Weights of a small contrastive image-text model.
Model: 64-pixel images, encoder arch vit, encoder patch size [8, 8], text encoder width 192, text encoder layers 10.
Training: adamw at rate 0.0012, 9600 steps.
Data: trained on simulated stained blood smears, 97500 training examples, 12.6 epochs.
Rows from block 7 of the text encoder of a small contrastive image-text model, named by matrix and row number. Rows with one number belong to one neuron. Each number is 128 + 24 x the weight over its row's rms, rounded and kept within 0 to 255. All counts start at 0. Numbers have three digits each.
After each neuron's rows are labels from the 100 texts, of 14976, where the neuron reaches its largest size: "tokens" is the input token at the peak. Only what is clearly more common there than usual is listed. The data: simulated stained blood smears. In brackets: how many of the 100, against the usual share in percent.
# gate: MLP gate (text_encoder.blocks.7.mlp.gate.weight, 576x192), inputs 96-191
# fc1: MLP up (text_encoder.blocks.7.mlp.fc1.weight, 576x192), inputs 96-191
# fc2: MLP down (text_encoder.blocks.7.mlp.fc2.weight, 192x576, transposed), outputs 96-191

gate.243:129114150082112133117170136176116180119112157162132146130119141134125124171163157101096126092146134130109112123166083119144114119148141151107145152146126170157118111126134139109148138129114118106117121153161148115152116096110097151095117120128135183105086144133092141106117158184129138120
fc1.243:118122135150080152112127142086140134112137134096133110119122135124115111123121145163130119122132146109111111118129113101104142137163132143160112116130146146102166112101109101156147125126176182106130147143151068135144135133099106141120129117112124148157137111105065169101083129075133169142
fc2.243:132149124115117119129128154129095128083127113081128144119161130131125114103079173157132099126141074097102148144157119160086143083196140117131152095119117109117112127126114104124149135134130116120119110111133119154096144142135136120099084140107074117128160141120120131141084119098145152131
tokens: "-" (100 vs 2.7)

gate.128:152115083134093129122143117148169141119142112158129124150138131141129151122125151125124148097139124124173127132134128104158154144127138138134120093150154145117142149147110081128103069128123155089084104127121140104120069115170164110180100153108129101143118156112161145169139137121101163212
fc1.128:094161120154159153134103132151150126084130149135136113150122089092129085114129111146134136131105144139106113138125137096128147135135155088091134129132128103137080105114138101110168160130108129113100142128157106116135135114137168145104111140106141161164110147160112159131123087163120142155
fc2.128:141160107125089166117152119071150078086108120151101122123132144110133153129114135131100121136130132112131144106131051154158152113115128112159098110100148121141100125153093118120076126171111110143115105102113104138121098124099102140115120155115134163137137169139128115167133096135111162172
tokens: "cell" (100 vs 8.1)

gate.191:150138128111073093106109149096161140114126118118093134117158173137116125098158149149155143086095153116107136151136161115159134160141061080168165133111113095122127151131073104091097091129131140140132129116120158135166113104133158131141100128104100168142123126151118112109124103110155128105
fc1.191:183138110147117098157154153123146148135137134105125126116169140087173120091143137101161139131118142107126138159139171087129099151124074092130135103111147112179153107123111100108109085099129101131126160144118143133150129132115108139141163154117115146085118178120143136119161107132133095111
fc2.191:107117104118126123151141119139090161133108133166140140167098136130126157137128119107137149119134125110153105104128120156106137135098170141145128144120139092114102123139144132139178141170151098095131121134133147111130135143162106091125146108185138127139128106110106128154112146143101121132
tokens: "target" (100 vs 1.4)

gate.296:075167101136128140165124133170114145137109109119166148134080167156139145109135142087125163138154080114108084110125132150137107124110094109120132147138111108125073187154121101119129153135150133154173103160171158124143116144123097122117109138099150109130127173167139156151134099100126099157
fc1.296:156116137113125127092124109153103143157134085116113159107172149131087136128162100135103132123151134132132132101187118154150134127126144116166152121091076109120190108159100168100107155168132154142164179117105119123128096118131117147122132106095140134117105098121092146120119179180146130115
fc2.296:107154123119109087155112081192145095152124156128177104122123109136119155133143096093116145106143148140127162122122141093166138119107126143098128122149118153159141164142107133172111105121111132146126092127154170136124102137129144113149118134154140106140117184140091129114139065131160143183
tokens: "only" (100 vs 1.4)

gate.451:099135119141169159128188111096113115106138080121110209155109195141135084141137126108106093101128098092123169116084136089125087147091084118164116117129157100081103130127128128119139108137139111104147129128147159155135116098127088112126098110132132119115139117163112113107085132101122129137
fc1.451:108147146163135159135130136115089135141124164110138119103147113141119156105101128158139148095149080113144095095112130134168156126135121121115125119098100121130195166082120141125154100123149149078099139129135116159105146120121144147110146113132104154174148119155165154123096140170135166117
fc2.451:104136140149084125068080149123103126126090124168127164124125126139132090115123118140137126158168161134107148115121150115177115111097128111136134091124115062104131107067149149122125093117174141108101122116125129107107112130124096114103127099084132159138106124140120141139093167131104153087
tokens: "a" (100 vs 8.1)

gate.188:104175125135117118080112179095119075172157087134130126065156123122126092136164118135145113126139138119124172135099159106124125137111095154122163100146118094115120141099153145127173133118172086159109117164114124102142114124123151130125094100098117116123129159125123137123136095092163098118
fc1.188:147128113154096129120123163088040147107090158109103146116151085099142118150111094119134114154114129118143126134132158113153145128195147151102125113146073083141115120122107127144163106110142086155155139121126134132087128139106161120125104092094133137124108114164119115137147148162095120113
fc2.188:126114070179137113148141119112102142155115144123119136117160128095146118112114126154142129118156101122163139128131132142153118104087124131091090135129076089135144140135164144153159112113133137208119092155135209117116127151132149112102126134102096111158102116117134141163140107132131123149
tokens: "a" (100 vs 8.1)

gate.559:105136147114122160117136148124152156129124129163092122132134123132135135146127115123111169109124120122127135128131115140139113118118096126142102135156133132130086178098152090138132097100098097096064144143155124097138117105141134098164124111138119130133120134134131161147131109197098134182
fc1.559:151112100133136151120119118094143120117171104116071110150133149130096113091064156172131137140106126078165122127132130101135145122113080158157145118134091089072101138125139083130135133126107085093084143141139111120116152084118107108109098140116133108168150124127117178158065102099111131099
fc2.559:136121106125156140138136114119112126088146110122121087134130142113137096066100155167132126140108137089134138097152122091107139143132137120171184128107117103126136135119125035132127151131125121107132147118124082178080156144095146145086122153116126122140140128120141133126079123088111158122
tokens: "shaped" (100 vs 2.7)

gate.396:141103109149105161143110157122131146145138140137174104112129136075111176128150101096116155156084147138127103138111168134161171122124071097156169121104133148121166115099145139112125110151138126160108131148130140148173124142126135178139095145099143148100157139154139138132167092104173131070
fc1.396:044144144091133104115134135129129118187080108172127116125121134113157132161102162138140154104160071133104139120156135135119157099128150156132161108097109126107123128084135156172176168148112129118123107160153126143125140107145116112103143124114109102145095084150099147115130116123145126132
fc2.396:152117133141131159121124122098151141134130103112087141114137133138143130131179147158115126146126150114111146116112096114144121136097077130157113077153084141119141136103123124152150145147142122117119139131121143100092127086122149161092122144070114094112129196156092104081146164105168135099
tokens: "target" (100 vs 1.4)

gate.359:120130067113127108077119157120153119109130174106112124097127108097115153130115116132100095158115143119125088171120143142077104135137113128162123140130127150134114111141115134133058131113146155112127113140100137129105117156139157109162087120157175129171136142122114116110137129146117129117
fc1.359:129098153138115130165133105105136172157117123096125110113171157098116117166126125130143156126137117117130140167119170109127125087161072099094115122106093082120121136122123119168129121112138121126083129108150121151145156130083122142097128165088128068123142149133080133152147144101095103140
fc2.359:136156149088101088108099145134143148151173143155205126117103150169116120144086143107118145089166069137130143136140134128135157143131105146126098175151154151104101110178123099155135121122158136140115126128147132146139099083138103081139154112158176122102132133155140126129093136143129111144
tokens: "a" (100 vs 8.1)

gate.21:116071089139147125171138112117138081138087119129152152100139166163110129127144137124129142109139121141149117094124136135132184102118110106140101190107109125112146128121130125116117111137136139111155104152130137115107131109094112118117095145096115141155120102111128156150125108095151131100
fc1.21:119100127134129091149138152123151123102178111137145147122145146124125131090090102185131146159151147136127148157134128106160129119145136142154115117144136113121132123138163109154088119151165150138146135076113089194104132152166137130168121174119142088168169156121092109153112173107156156143
fc2.21:099110137107145136117134122127137122128128117128130166153104114157133120116109106092135110118156102162112105098102100161108145130077126143120145142132094175118116126117167166151118079123107093122085146122165158105138131120075108096124157077126136139124115139138112101148164114156117105152
tokens: "shaped" (100 vs 2.7)

gate.87:112144145103123169101097114137098147122118123146122182138097126136142128158157128068112118134161108184114147097126141169110127120109147132134105113150133153125142162115142140116154111111138142137122097156133142115142126136117169133130115099161107111120073071133159098149154137127127073174
fc1.87:155123127131119086142123139100126137132128086111091100126150111135133103106121158160128098147120165120130130099114156116090111119104135133123145150099132108103169111155114131161117172158143157142151102114124110153109152148111091117097114121129131107175119150129153116156107131114113103059
fc2.87:122107083126141136143123134111114111114158114128127102108142135134118110069115161147130112148159154100144165113126144107099129122135126120157161128124112086117156122108161072140151136127129130121117122119134104171080165111103122143067112166124149101161129145076110135117106132080115143090
tokens: "-" (100 vs 2.7)

gate.264:150117104174141147103091116112111163125125096119101147140113164122120111112161136141149099135083136137117157129159121141186166130133117154112120102158088171102102128092123122163141134130100161134155164134130148079134126126135121149125105107101161091092093135120090138122124117109100122133
fc1.264:125102131144130132129161145090075101148128096100122110095125141099122116124095092146140105130118106141128078140159103146127150107132104125098141128144111099123135128082142148156114135142135154130124100156115137122148116075099118089130098127092151124095090062131131171122133095144122146163
fc2.264:090147075151129124128089103092129161158166095121062138100188119085113111142076099137143107107108140129141106141111129133113114122151138137102109167169094116091132080128135133123165116069168174173106153176097146096099136139116136102136109126132096113164099149140108137120128125111176124143
tokens: "a" (100 vs 8.1)

gate.368:175088161137079144100100109080135120163112101087077190142126135129120129125124132161142109126140121119106144116117102079176108132144087127135127090122108108116108122151120149121107121168132090140119121101139124122145148103122144148133140092097109120137120148169080160126100110128132155115
fc1.368:151123108117111134114092116121152138104141144145141109142122101126165148126153095143146140114100101126114114130136134163147096115106137119108121184118169128176164084135070118114114113107114125158104125158125161114158105172129143113175147134126107155119153095117164137146163136143101146142
fc2.368:114134080148158101165126120156150128150156139140124080108138150134137135115067111115126124100121119123142152126118110126123135097136133119171088122135111139129122167145112078157112103101074143146124124133124153139139121115102117125134095180136149138123144148096130124136126061127119124128
tokens: "only" (100 vs 1.4)

gate.228:115090116158145151130080184116081133126086156142140101100155134121156125091161095118126067149111114150116110086121124147125109129153127076088169100122195147120160119148147154079137127159088114161154116134140089125156151138103145157143094157135157096114133145132146145128173144115115165135
fc1.228:134138155134153105126138127166129063138144163117169141149056110121125118138100129131129116146168098117133116126133137163114104130100177149103136129147118168138149111132123139100141080149098131101147104145128122116092126110139099101118109168151132154095121114115141115153135129135161127141
fc2.228:097162133161175145104151162159121120106154129141106124140102145076143145116082122130096158194119104120145135146148126138151107152137123156118130200169117122123109098090118149072120125132128095095141133102121118120108107126130134096138144114133127126137116130101121137171121151125163136132
tokens: "," (100 vs 8.1)

gate.106:138074121131109133141077137123110129089111173124144119166120146149140134087127127147106148117173096149094113163135130136121134133069152126118131177101127146128114182114145165130115120128157130141104117134119091147107136133127166144120106135093119100153154097131153136155125129162100102139
fc1.106:137108119098132124093101137107137141120132127122131094154119156121145129086104107143135153143155118127135177070102148154188123131136154115111120097136134095118131147150107134104128152129138162192135098111089096079147119148079140074100132118141097093115150125133134128167140165166149118169
fc2.106:141126080102120106115132124152124101134124084103121099112121156124090130130116140181137139131128141104148114084123080121129131139137127142172138106114148170145104104094151110140106127140088105098141114113139125125078137148164176069128114109133113118114164173162123162096148125088132126102
tokens: "a" (100 vs 8.1)

gate.512:163153121137102139106117092146094149105158115122084144136136147124138129098148110181145091126143125129115148115116132104154121132156139165124127141108105093138147112134136139099120135146139170133135141114075127112176144158136152128137154101107100130084141101133129121129163162142151145106
fc1.512:146121077101149124138118171130156120118157141098146127130109126096116175111126136134123141129123116150129113127156124140100127096114097127071126123106125119113092160164112074145133097108084132099120114184142140116186131102150102156150140169147139143132130168106124137155144093096104140120
fc2.512:124132091170103117160109123128137127142135152093150104110103139126093161137145115126116124098135099137124104119132181125174112082110074132090137100127143099125095134112119079169145158096111173158113117171155151092157128122154114125160123124140133119098129154084122112131152107101140145131
tokens: "only" (100 vs 1.4)

gate.406:145137135102127125149138156105124145118095088088131106087155119126133145143126107098130119150113145110149165104102159145106134149120151122108123135160134137101155125117081123100095163104090154137188118164083118089174118132114188153112134125142164149116106145134091132109130141103146125133
fc1.406:143161127139131105119124145073145120154158158071126086095125125104102121083097103125109136149106136094121160126160148154162104141128125154146150133120120127123143101107137103094107123151104087136132169140089107122122161151151159155091125131087164136165113103130140128125158111149092096119
fc2.406:129104125107176113132143132152103090148105117117133161066162151120107150164141131116120117112137093124138118055102145156188111148141174090116119136111155133105129146160118091178113132133097170117107147147132147087122092132121112150136116129136104124150119146116137118161109131137117101152
tokens: "shaped" (100 vs 2.7)

gate.28:130120122123139143130105154132108113113126166118099115107158154143109082117157108110111114143122116125157132135131131135157134127182123101116083129129122115115127131137123144109115089148106142151069162160105103101136115128165142167135130135157111158126161165059082123115105112177141145124
fc1.28:114075149074136122134116157122123111114082092139113116104108141160109147127134119148101131107089139123138117127107120122115141117179146139130133104113149112163141127078113132158140199124112101101096150144216103192128137096083112136118139150125112159113101102078133145110131121119112131139
fc2.28:175121119141149097179114127075157140131142073149128146158150170175118073129141120073128138171132151145100097169135186134126158130107081086133123135146111141161124188101090140132115140107145089178105086135132133106140116106118143156122111147119144133140095131143119110141152127173095121110
tokens: "cell" (100 vs 8.1)

gate.2:135074132145134103130125144112083151162145160149067113158103116125116144159144170122095145166126143132104144121174124122147151142102097130150153133150108122179121159154114127115149158154129117087105135142149138129110115180165104098140151114192126102116108114108137152110133118148161133122
fc1.2:115123156133134114112139131115085135102155132193114121157164175143105098117159170149145170125096153119126122112119090095133121117173142118122117131160149098115125153085118149133136131138133098129155134151132118130147094147089114111099111116138135140136130117110175150107099096121163152086
fc2.2:145130154133088159120137128089105111125132093183146128146072088130159131100089144149078158155088148109118156150116108135107127163128128170102114132126128097125098127140153123113118128154165085095133161109130116146123148136157128085136128100098139149118142154208165160161096117129078136157
tokens: "shaped" (100 vs 2.7)

gate.301:134098096108140133165120117134163133116113127157104126124138122136132110104156143118160137131140138066143123140127162132094102103136160094158143108097089155166149134114122134175105134122130085146150127120121089122132135125153108133121158159140151109130152126148163112144110133120111137142
fc1.301:093126126118104135136096118145166109111111157079199090135129154092092171143157171138136150142154141149126153131113151120113119153118147104092128153145120099135109136143091126151154110143114162104125140118147061143147127100088118146159107170109141121130179145136138162111100145143136132113
fc2.301:083121097115103097136146110127136111128151117149100114110141173105129110096149070141137104092157168112102134146105106148096139110131120099147134098160130105133119140131089121125123129143088079108135116130091112148061144101091134103146123129109133137137175120089080118153134137113096128125
tokens: "discs" (100 vs 1.4)

gate.165:107141133096123083114129133115164117160101135137130167154142162138136124094148160131134109152118139109141174099116093105128140144168151113139145124111172098147098143134136109141140123129092128130111107158154147133092168124078113183164104146125172070097127138128122153100113107105128133145
fc1.165:109119130126132095163144130152132146126116120101105083159105133138177144131141135120108140140106103090149153161092114155113140149106089143121087132188124131141129107109117134131133098072150099123146151113127114112132126149113100121114120101112122166103104148112082099125107138170115145122
fc2.165:141143143119114141153113145140106159110136085132103107121104113084125160088122139151141145139117069090139139150156151141117134154127171184088143152126096160136145142126130140138135129134174154098147135088148115137113105137129124099145176139145134129148095114150116126168106149130106142102
tokens: "large" (100 vs 8.1)

gate.303:157118088125117153131130132109144096163142096136120105072167168134182104117152111107130135155099133117128109096100161125156125135151134134117141110110102142149125101123136125136133148142121108120123151117084100104120076162099097131141088130176137116077122147131148150105149099120133151095
fc1.303:137104148066153143125111128130114122130149141174174112151119139150139114119140131117117158131185116148127087132136094188072094142102140119162126119130135107175109137132129119156169125138140115152108138166140129104165115085083129153126109108145091066153128118159142141116098099163121144140
fc2.303:106134133139176089120102109104141161136119104113158106100124068137125120081194120114153158119112149122119149116165124157161116115136111083093121107099118135114139160156147095139113109123115141172121160126137148100189137136150126138131054144135153111123158126114131119152109117085131118108
tokens: "target" (100 vs 1.4)

gate.55:166100166125131110122149140123108098113110132116150148171104098109079087159112147109121143126137159141109112130118154155111123145113139109131174121112088151114170153120109136120062141112107141120134103104144111130144122155172149137165127141151156139162160155115143138102112121129101162089
fc1.55:122103163126189145105110138147117139113138126136138166136092137123089095124151108111187131106098131122164117145109125140145103119139124136116135158093110147122172141115132106099073132126115125082099118142159133152163134173153135158102116153152147173148115099096093108118114117145099133150
fc2.55:148136133135147116122130165162092165146133133130134148128106124123145069105108128137133118159146130131109138155102124140124117132120132126099154204119132145129167129078119118123091124107130128134136132120162156147150146148152124128131077125159129145130152040128163146129118146127120131117
tokens: "cell" (100 vs 8.1)

gate.54:132100097114102140117146090082123128154166129141153102075160106168105100142148138123151115080145154157158145163096131141128134102144126096160107107082126139080118118117118127150152169092145152127116134169141110120151107118150120175106137100101123145106109121159102095132137147101122128081
fc1.54:114134130117112147114156155137105101113162119100114117116102077093115146164123106130098074140111133132131135168159149108103168159120133145130128138127091095115130148111150138120116141117179152126122097111169158148106153092090119130141142168133167135130125123089069102116122112125129148137
fc2.54:117149125145092144094147131121154114110144091129064153164129132100164126154091113151131157119145127116117088120129122139105138153122113168126150132108146160133097165150107116084099123126106131109153111112175089060135164120124139044109151163133127137152120123134121106121126142155142128133
tokens: "a" (100 vs 8.1)

gate.256:123110140164121101102091109149102158130149130150182126106130101148117094092124118132137141147137108166097090105108130140148148126195108103086142195095132138137123117084147130125090153152088111148111143146155077089155134111134135133176096160138135109125150163136135173117156125099111143096
fc1.256:148136118129115109177112092146136128121151072130124051105160140177124080094124112081117113115121162143124108109139151104156128137145153103174123113152121143109119175118117131186141140128104112118117127159122144160145110120137113117079095133100078160124141110187138123099140156107132108158
fc2.256:110115141107114152117161103091184122159149111136102139082160126153134108127151144141113124098115124089105112152103095087136164137102120142117121080120120112130108137140095168134151129107084160143105131130083122112149172128093128167080163157115129158127142192117111120114102119114104153113
tokens: "," (100 vs 8.1)

gate.102:093104140127133151140117153163138156098180099096063137122107109102134170111124122091089116091138180138139101136114126147121088075093137148111147131153135114138096159172126088132132077124152126113134148160141144120151130144152087118148130111100113142112089147135105123098123126170146160130
fc1.102:157148148095121177157179130141119117112124128147163133121097112134120114125089155149139127111108093115149124136141117124107148153121120103156128139140083176126136122107143198135132162132121068117107093115124155126106114166073142141115158097113182139115136106148149111147165102151122127161
fc2.102:134095128157134117161118136128147047113096116129112107155147142179142073112138119136157162106091141103084129111135113125140150135141148119157121161177105127070176106105106163131090131130148067103108131113187142115082163131127120145138093139131131121153140137144138154115145155133132139149
tokens: "discs" (100 vs 1.4)

gate.382:161161126102061126168162139140154149113127114110135146145114092093106178133079144138136111123175104116147121112166095161159132089113124121110092117122127064133127125091115129143165138114172160127132112102069089093080120149109107130115124120148121138132148134131147136130084148142139140152
fc1.382:155116128091107138120122095084215122154132090113094111071078158110126137156117189137063120093109102109137126179129135103117158169111139130145119114136137144102088127134086122106126156117115150099090098114118143136151130114128142141117132138124096093116100107131095086101120114052140150121
fc2.382:149167155137182073121109105128156092120101101115131107132131133103131078113119113104129127159102113135081102119131181146147105166133150130100137155110139117171116121142123131126138130097094141141124114141121138109121114131132119164135118082114099137162139099130146182151127202166169133154
tokens: "and" (100 vs 8.1)

gate.131:095152114136137131100140131140179143078170090085109152136119130151123124114148127144110164138140115127174136096147129085058179141170129164123134135116175123103121153114111134102135153138118123104146123099122150094128108118098108116087168152126154124121132120118131055114123150118150149134
fc1.131:146122146121141121167096080137147141109165140118092079137158148108105140081124112146114122121092146144116168073123157124127128135151124093124152104125139096123125135138147139120138112145104121156100118172089126178092134145108140128125166162122123126106120149128122115151124123118115144161
fc2.131:152112127158151089163119141111132120127111181141158119157121128075140147137181125145128119175135137142111111109142115149126095134145151131154140183145129129152162121128103135100101110147123100119160136079114126122157129159149113132140137124124152123145128095145169137085152191141096132124
tokens: "cell" (100 vs 8.1)

gate.376:111125138132048157119076117165153146156077119092149135075163102151093139097111149121112080116129137156122134158128134104145156141116122155117138074143135136135161097132135155162128116140107161105138124132175118140163155125163118133095098139081160135089107162116152136128110117122101149124
fc1.376:149118114131130075152155147103097135136127129122144121087110119102107074126180103115158156146142125094121078108133145142117166117141147095124142103115137119134130087165160137102135118146068143168151096142115150131154144149149089124158129100104162131120102099089132144127157114092111151102
fc2.376:130090103114137164106194132145111120143151130103118141110167122108115121131117113136140149119130125052159146100123147127153126164090118122116130145152130107142117141104126084146149081124091108101138097140099123167134134102138142126148101124135102093169135150151157164158104121121100156107
tokens: "two" (100 vs 1.3)

gate.114:110083143124155128103118123131116124131157107135132150185143127139104122131098158115161112144121155121119141140144123111121153134138150168118156152122174119137106124173116100086141131148150160113174120096133060137127134132133128111110077111123128103129151110106119128147092140106135111118
fc1.114:138124104124138094125129119097096104151149101133112118094161119076112134112121120154165122114074114091151139126128132148160128099104149131201142091102113098102157121133153129125118178139147122185148150126182125182085159114060142125112128117073140098130152158114119111120096148086134137107
fc2.114:123131150122116091092116126091129130143131134134108178174130139136165122146152120074115112124135087145141109131120137141142113122150127138133110143126141194130110143127142158109123123113137134089056112124110112134185123111207096092166151102132107113129154105165154117132160147159108115146
tokens: "shaped" (100 vs 2.7)

gate.116:106136132113143137109148112162099111113144146160148113119096164114157152146169125141120148141144160106145125134155157138124157124110109124147128139117133209133067109128142123118141129105100117133123123125148143124101131086154185121096121112150135097115135147127083084156090120158141085113
fc1.116:111091165180134116133138080132143119132130149125082105144117123109139118160123101106102094109119129103111129129129148134098126140151162105116097147152092125156147123129168136134138098184084103122143119127141145142108104170119154132155114132119105187144119101147155108077123146165083120124
fc2.116:128119145119157097118148107104135140126116114105139113111154114126180113151154093088142118110102082117097105102106110108158126122164110139141128131127101139104139111106134124100138091128126111191120127089154126104132127112167148155129135067121094116098131119133149165164133175157129146151
tokens: "and" (100 vs 8.1)

gate.153:115141168133139108117133128148126139149100171140148147122103180128118093108115092150169102115144155115145087131140104148106113104115148149107129139116142115155120130148153105111182120153111148119114109134105114136132105112123166126144111128127105136141153081071113181098102132138132168135
fc1.153:100110124105135152114076144116146147076133143147102060112136125151123099094137141119092182133121124137113095151107112164116120117148131132121114102110145130150103123138059089099152148147114124110103173173059070158147150125141152153126145163105128125108130122140161138133124150170128128162
fc2.153:115132131118081156149095093109143104162132115085084126127135107147124178114130147148136112146135110095054106158181160126153120137129127144117118109119142130119128121142136127119160122145163127105156126103133134133092108109129112099123178111132138136094145131108134123118107172120146129111
tokens: "cell" (100 vs 8.1)

gate.66:103113081139128126142089114157116113135107089112144108059151096162166101138165091160169126171106111076144131111134121184122088122124109105171140112128120162111098125166172138134123137125133137096129145129140172112080134120113105142102115143103094125152123103184158088118114158125148146128
fc1.66:111108151115086095147166161178116142087164130105144135154165143153104094119146121107140117137073109132143131142121144107085125145116155142141129195101147122125101116081150101118114086178115178117124124101132107120114119121130128120131125143170140138094104143115098094156123118139130140095
fc2.66:113111147126119098182084153130148163127160111084128145103090130104149111127148134127129114186097157158174117126092162090159119186137128153148112135127148141118141174088070100070120097130122104103114148106127128137140096158161193106139121162154147101176154130093115134122145100114127123167
tokens: "cell" (100 vs 8.1)

gate.491:146126147133111158154158128138111109123171091141193175137133134136110172123107142100166138113138100103142160146130125121129143110150149147123099172113114132129105141133166151133152101104135146122110077127142135099079146120129112083096170044133100124121155120112123136164110125186102125190
fc1.491:136064150125159158188167103134108136118091110141132140113152159162089112083120086101168126143144094104119129082106142147133133163120126099143137148129137118100141169116116138135134122082144120098135139127160112125111125148122185102145120131135133119112182121125147118125093101117093137131
fc2.491:125129125159111117148192073153147165132106136162132117154114118067131143137108139148155095117116138114112140132123052151108100126114131167142115130129128165143144126115156106129143114110159177107090120116119114129125139152163133134127128099144114114132129124139117140147104104158098121108
tokens: "large" (100 vs 8.1)

gate.299:139108138155130124173142132098117122142095111139165119160146172176130155127116117095080124155098143164134047166135136143135088122079125121099119115123130110090169131092102174138148174122136134135159094127159145127139155114169132110113142123135123123128131108102171162095107135111132139152
fc1.299:131104089104126187102085140140126136103106144118137174119119116139126119104117154163140117108143130109140142130152126123113132182099134117099110140138113150150116161158123091138126085120142109108076130124059099126115102140101145134144106146114098140148150099103166136140154193107078143164
fc2.299:141137155147105107154152147154108159151104110110150065123143108157145117140145117165140124119068124149119145155113170131133125134112114156110153097118152130154147128103125173141130153148119181126133119170104137147142148116107118159146163108184160109107134091098163110098132116077124139114
tokens: "two" (100 vs 1.3)

gate.484:144142139135130147096183128165151134163131103119122136177120143127101102198122146165122166095134138105124130127129099088088167154095113173188128119140155170124106153125144127104141128152119094068133133101184117111147126094111127112122133132119113101115129122147133091139093132118120106120
fc1.484:128154141097137111103092108112130104163158110111125111115158120153090119133161144107130094128117133161112099133122162096115131168090072130183129109105161143106089133160118152109090129141093154126151155150140129099133104121118113143125146143157174121098144173135130113104118117097125131079
fc2.484:113146106134161147128158133143141140147146098090098129141122139155091127150091139131114144134128129128101122163134127107099165138095112173153108125150132176110103134127115124137133149121095116051117138122149130118122147118112130098110147132131142115083128130120133073113124069119145104098
tokens: "a" (100 vs 8.1)

gate.223:138107142146146111121112150133099126101096129119116118142130126135121106128123096109161113121099129141130113125095123120154075158129135144140198172125111130145178142116131106119077097115121104128147125149161159093144141130168101177147049135082136145118144110100077125129097146137118089117
fc1.223:189161135164113134155129179110095106119088169127131133170096123113174122135102134154097114127141159122119115161115130156151104135141161126105132191119135120139130143156140119108145135152128132116165117110153141170124144117125097130126130100121092136155160149108104106150076139119134141094
fc2.223:134117126140118101122118128148074155127106132130156137136122139113156108133120110128129155170093140138102122147098122128109110119175157105096161191091126100149142127088138114136137133110135121134145136084131157158144134136148136119152097132112146122126174051134113112109135128153138097120
tokens: "cell" (100 vs 8.1)

gate.530:122138140111104133089107087117116141135153114112068156102156131124098137149125110123138111156138124150142142124134157117141117154159127120119131110137088104143160080125127162089104124147144170125152170109087094097141132150110139128133140090105135119110115109136103124103118149182155149089
fc1.530:103103094166158131161110142136170133137124159130161093143099104119125155116111145126126133109104113125146068126113116120183103085089105151114154142117146129130075152142122092148124124111119120103092107193159153115170129114151100115128126165157132126155139186140135160128141103098117127150
fc2.530:099134101151130111164105143129133126144118141104146106126089127113105141116114134105128113111171094141111105090101161116161123082106114130107146123112139119133122161141123075159137118075091156137136113164163171122146132104125121105161122143145154133125127169126123114137137080086125120144
tokens: "only" (100 vs 1.4)

gate.478:103095151150089128101156125114160115132143128126157131127152101136163114135133106113152126171176118157131107128121121110147116129161088101101106072153148117072157153138124114138122159079096166130128113130130107086150132139100090084126165144168096136128135132143172156175091156128136100105
fc1.478:099092118113138129138133153123131186091140151130120115062142134109135158129085108121135109143115164152127127151149141100127123139125094152113196123121110104119172112127129194123120122148142094095130166112134142151138154126123092146103138115139151185135124105161120132145127108179151108117
fc2.478:117109121117122157070113135115154126101148092135124105106087113127088121096130137138092111103129128107106123146107141177137149138146127117112130152114140158127156135126098139165122134128106158123130140141084119100135065122092104095135107127099126125099090119113110148148142067106105177155
tokens: "large" (100 vs 8.1)

gate.287:116125159127113127163122136121151113157179091094137120135171100108077113099136180108114121094099161117159125102144109136143115115138123156124066143152157077145100127130097133120163151124151123120085147144103120104084130164110121102118145123122119134142098120138139108133102122169147178158
fc1.287:145135136147121090091157139138111130117112163118152122144087133075126092123114089130113145170121111144145130121101092132139079094133133147107127173143161087108120161077124067104124124126164134125121125130165106121147108120161145080128071098129155136155144093146084132081122105144138117136
fc2.287:148119102093109152148187136113114125092167126152101117122134145112090176125120142146105166143106151133125148128134125147152177125109118152162110167119103078119106137144109107143126121097157106103141124137107090102100117100127124106105123128133143143134132154175141162124129060096096128139
tokens: "shaped" (100 vs 2.7)